Weights of a small model that predicts nearness at each pixel: decoder activation gelu.
Rows from block 2 of the decoder of a small model that predicts nearness at each pixel, named by matrix and row number. Each number is 200 + 30 x the weight over its row's rms, rounded and kept within 0 to 999. All counts start at 0. After the name is the row's rms in percent of the matrix's.
After each channel's rows are labels from the 100 images, of 14976, where the channel reaches its highest value: "top examples" is what is common among them. Only what is clearly more common there than usual is listed. The data: rendered dice on a table.
# conv: 3x3 conv (decoder.decb.0.0.conv.weight, 256x256x3x3, standardized in use, each kernel summed), inputs 0-63

conv.5,125,189,212,191,171,239,191,171,245,268,212,151,258,218,196,184,222,186,188,210,138,202,204,208,170,169,135,144,214,190,202,226,179,202,197,170,202,170,282,205,212,188,155,219,198,213,179,202,187,180,189,183,155,241,183,181,195,242,199,165,148,154,166,179,231
top examples: dice: one

conv.33,078,205,240,144,233,211,185,230,172,270,221,216,229,236,207,189,163,201,184,220,228,214,190,205,183,236,234,200,172,183,212,219,225,155,195,181,192,235,137,197,185,181,197,166,196,183,210,237,184,229,183,185,178,252,185,160,219,205,218,161,174,215,267,136,183
top examples: dice: one

conv.161,111,216,164,219,201,205,216,143,212,164,201,212,184,225,218,166,228,197,227,265,148,147,167,251,213,208,249,207,145,139,208,164,154,247,221,245,208,221,198,194,232,186,164,196,207,213,211,208,204,204,196,182,206,239,161,208,189,218,208,222,236,167,228,288,183
top examples: dice: one

conv.142,122,205,168,200,211,232,218,155,208,145,208,156,213,181,222,155,210,186,196,196,164,160,241,195,171,269,234,173,198,187,203,179,214,219,167,190,244,260,237,180,231,215,175,212,164,187,224,190,194,213,178,179,218,147,176,219,205,176,242,199,211,158,148,245,203
top examples: dice: three

conv.9,084,230,214,191,169,133,193,210,200,224,186,186,230,179,225,181,220,198,163,180,207,204,216,217,223,175,205,205,212,193,245,242,199,227,188,164,137,189,176,229,184,126,143,180,203,163,235,281,181,167,213,231,152,208,208,205,211,209,224,198,210,200,218,171,214
top examples: dice: one

conv.22,099,184,273,192,240,225,207,208,237,209,166,215,208,193,215,199,215,200,161,227,202,201,195,229,192,190,150,283,249,215,185,193,205,179,241,130,197,202,224,188,211,175,182,203,179,208,176,188,176,225,188,240,206,169,221,215,170,260,228,171,194,166,180,263,205
top examples: dice: one

conv.12,088,241,239,192,200,150,196,193,209,208,208,194,278,147,157,246,164,155,177,225,191,259,237,136,225,222,213,170,196,198,219,227,180,216,209,278,208,156,257,171,169,192,221,182,203,207,263,218,197,211,196,219,178,189,186,218,181,185,212,174,215,245,188,168,209
top examples: dice: one

conv.53,096,169,263,193,252,244,178,176,189,205,231,219,199,217,167,177,252,203,234,258,175,158,154,162,175,219,184,169,196,205,223,195,225,174,236,157,206,216,172,232,206,205,231,231,208,212,259,175,173,230,188,213,233,189,196,232,193,237,188,169,181,211,135,194,200
top examples: dice: three

conv.120,093,190,201,154,218,220,235,199,162,221,191,211,191,208,193,189,188,158,170,250,178,173,162,182,216,243,163,164,210,164,175,234,185,193,213,190,221,190,188,134,158,163,174,165,159,191,216,255,192,185,231,230,208,219,194,192,168,235,224,283,150,193,190,204,263
top examples: dice: one

conv.200,101,189,131,253,203,230,234,136,254,168,250,227,182,205,187,147,212,164,197,194,177,247,241,222,194,175,149,201,173,160,187,228,207,211,220,253,191,194,202,219,203,218,130,174,234,197,228,178,159,220,210,176,220,222,173,187,174,181,207,243,182,238,244,180,217
top examples: dice: one

conv.225,076,189,226,207,183,150,204,183,177,205,199,251,188,214,225,188,184,213,174,179,152,218,227,251,181,239,205,198,203,147,220,165,223,205,237,234,183,197,181,151,286,194,178,194,286,199,158,174,186,185,170,197,234,177,182,230,210,198,227,173,212,195,197,230,225
top examples: dice: one; total: 4

conv.71,074,182,210,196,170,142,138,163,205,204,183,246,182,158,246,230,161,138,206,198,159,275,175,185,233,189,238,191,180,197,201,155,208,259,200,214,160,148,158,209,201,151,210,194,237,187,238,210,209,183,211,172,196,203,217,285,212,188,211,150,158,170,182,188,220
top examples: dice: one

conv.79,099,229,221,192,199,204,173,209,168,160,190,201,187,173,247,211,232,192,216,234,152,225,197,204,172,211,155,193,228,188,181,217,182,257,211,212,220,184,183,259,170,156,156,185,227,155,223,166,218,235,166,182,165,252,181,183,182,186,217,163,166,231,263,185,204
top examples: dice: one

conv.78,145,209,193,206,209,210,217,136,203,144,225,204,264,213,215,254,187,239,214,141,215,228,283,218,195,201,168,188,193,163,218,230,229,208,171,204,178,185,196,243,213,228,144,200,241,185,185,257,219,175,214,214,181,130,210,210,194,173,191,220,184,133,152,187,117
top examples: dice: three

conv.224,091,189,156,253,215,211,173,196,179,190,172,212,158,217,211,222,184,260,201,162,172,163,213,245,221,186,179,176,225,231,251,167,214,210,176,240,175,218,145,131,188,155,233,205,205,208,217,187,157,208,177,167,180,147,220,218,211,216,175,260,198,160,164,204,208
top examples: dice: one

conv.80,091,231,158,179,172,229,188,229,222,211,232,185,213,179,216,188,204,215,170,197,198,249,212,148,196,210,217,291,209,134,157,213,237,223,257,182,181,189,142,183,190,251,233,243,230,249,215,181,186,175,175,197,206,186,183,220,189,231,217,266,191,251,173,170,181
top examples: dice: one

conv.23,091,276,215,197,250,225,212,177,189,210,211,158,249,180,182,183,168,182,202,186,231,153,204,170,148,136,205,214,224,199,188,270,219,156,209,129,182,218,221,158,181,217,192,251,179,213,229,222,187,164,193,170,176,199,181,182,218,150,216,158,222,256,233,163,163
top examples: dice: three

conv.119,095,166,254,195,214,216,189,190,255,204,204,159,198,223,164,163,223,231,203,178,249,169,146,173,256,180,186,245,223,222,251,207,149,160,200,220,230,247,178,192,239,176,230,195,208,187,272,215,192,215,201,225,214,239,227,169,224,185,181,188,202,210,217,130,241
top examples: dice: three

conv.94,064,188,197,184,179,252,207,208,194,199,198,226,258,159,211,186,215,174,184,151,177,226,207,193,200,213,214,206,189,213,177,252,178,219,174,185,173,181,223,221,172,207,234,202,227,190,209,212,197,144,166,266,201,188,207,162,218,193,147,233,244,239,205,222,214
top examples: dice: one

conv.61,112,194,174,233,166,225,215,177,250,215,236,193,232,207,215,223,185,172,209,171,184,126,204,223,152,209,224,190,157,218,218,227,182,178,261,159,195,244,151,243,188,241,174,223,175,200,229,209,218,235,205,171,196,169,219,206,202,193,186,152,190,223,217,215,155
top examples: dice: three

conv.251,109,197,151,210,218,146,199,169,154,164,181,188,191,223,191,212,160,246,204,231,171,176,254,211,211,152,269,129,168,235,168,182,199,216,211,256,152,238,174,171,168,157,179,207,210,186,202,226,204,162,183,215,239,171,183,233,229,185,181,206,181,151,239,191,223
top examples: dice: one

conv.174,073,178,259,127,171,182,213,230,174,254,167,152,227,168,171,207,179,172,207,223,231,236,170,207,212,139,243,207,250,224,192,234,171,240,127,133,148,209,164,215,172,186,160,203,231,174,191,166,219,185,175,247,178,227,187,208,184,222,183,188,184,238,227,120,185
top examples: dice: one

conv.19,105,184,170,206,252,190,206,211,193,221,154,213,158,201,187,192,206,225,216,198,221,191,194,213,206,231,217,179,201,223,175,174,174,255,192,223,184,192,218,229,199,184,193,206,175,216,162,236,122,199,234,217,207,206,192,159,163,249,214,184,214,213,197,179,188
top examples: dice: one; total: 3

conv.128,100,206,257,189,237,209,212,169,166,187,236,181,245,220,215,183,160,239,200,187,214,227,199,173,153,255,213,226,159,207,243,201,255,231,206,226,155,202,155,171,181,152,180,132,169,247,202,218,255,193,220,200,224,215,185,234,138,195,203,184,214,187,212,188,226
top examples: dice: three

conv.107,099,243,184,199,178,174,187,234,186,154,240,196,188,217,185,185,193,196,174,223,169,145,164,195,143,170,214,194,176,220,230,240,246,202,266,193,169,215,234,191,190,191,196,172,209,202,251,224,224,203,230,191,203,250,185,187,200,165,256,255,163,203,166,211,188
top examples: dice: one

conv.10,124,211,238,219,185,228,181,178,214,174,225,194,170,180,182,223,190,201,221,225,177,204,174,214,214,207,138,248,165,169,242,152,207,205,270,205,170,191,165,203,235,166,190,149,142,202,221,185,238,197,161,219,231,159,194,188,220,200,217,246,203,236,191,233,193
top examples: dice: one

conv.89,097,244,233,226,275,192,184,206,208,173,231,185,208,163,160,220,184,251,204,199,226,252,182,207,182,250,216,207,164,155,198,255,202,230,203,192,206,187,140,192,163,198,214,191,191,192,229,191,262,218,197,209,240,156,208,219,199,173,236,156,185,180,240,209,191
top examples: dice: one

conv.223,086,221,197,170,133,254,178,204,226,118,149,186,208,179,201,147,219,271,242,245,212,168,250,198,176,155,176,209,269,176,223,151,178,213,204,153,219,202,229,220,198,235,175,197,211,195,205,224,196,194,172,229,198,205,172,193,209,153,177,175,135,139,200,204,174
top examples: dice: one; total: 1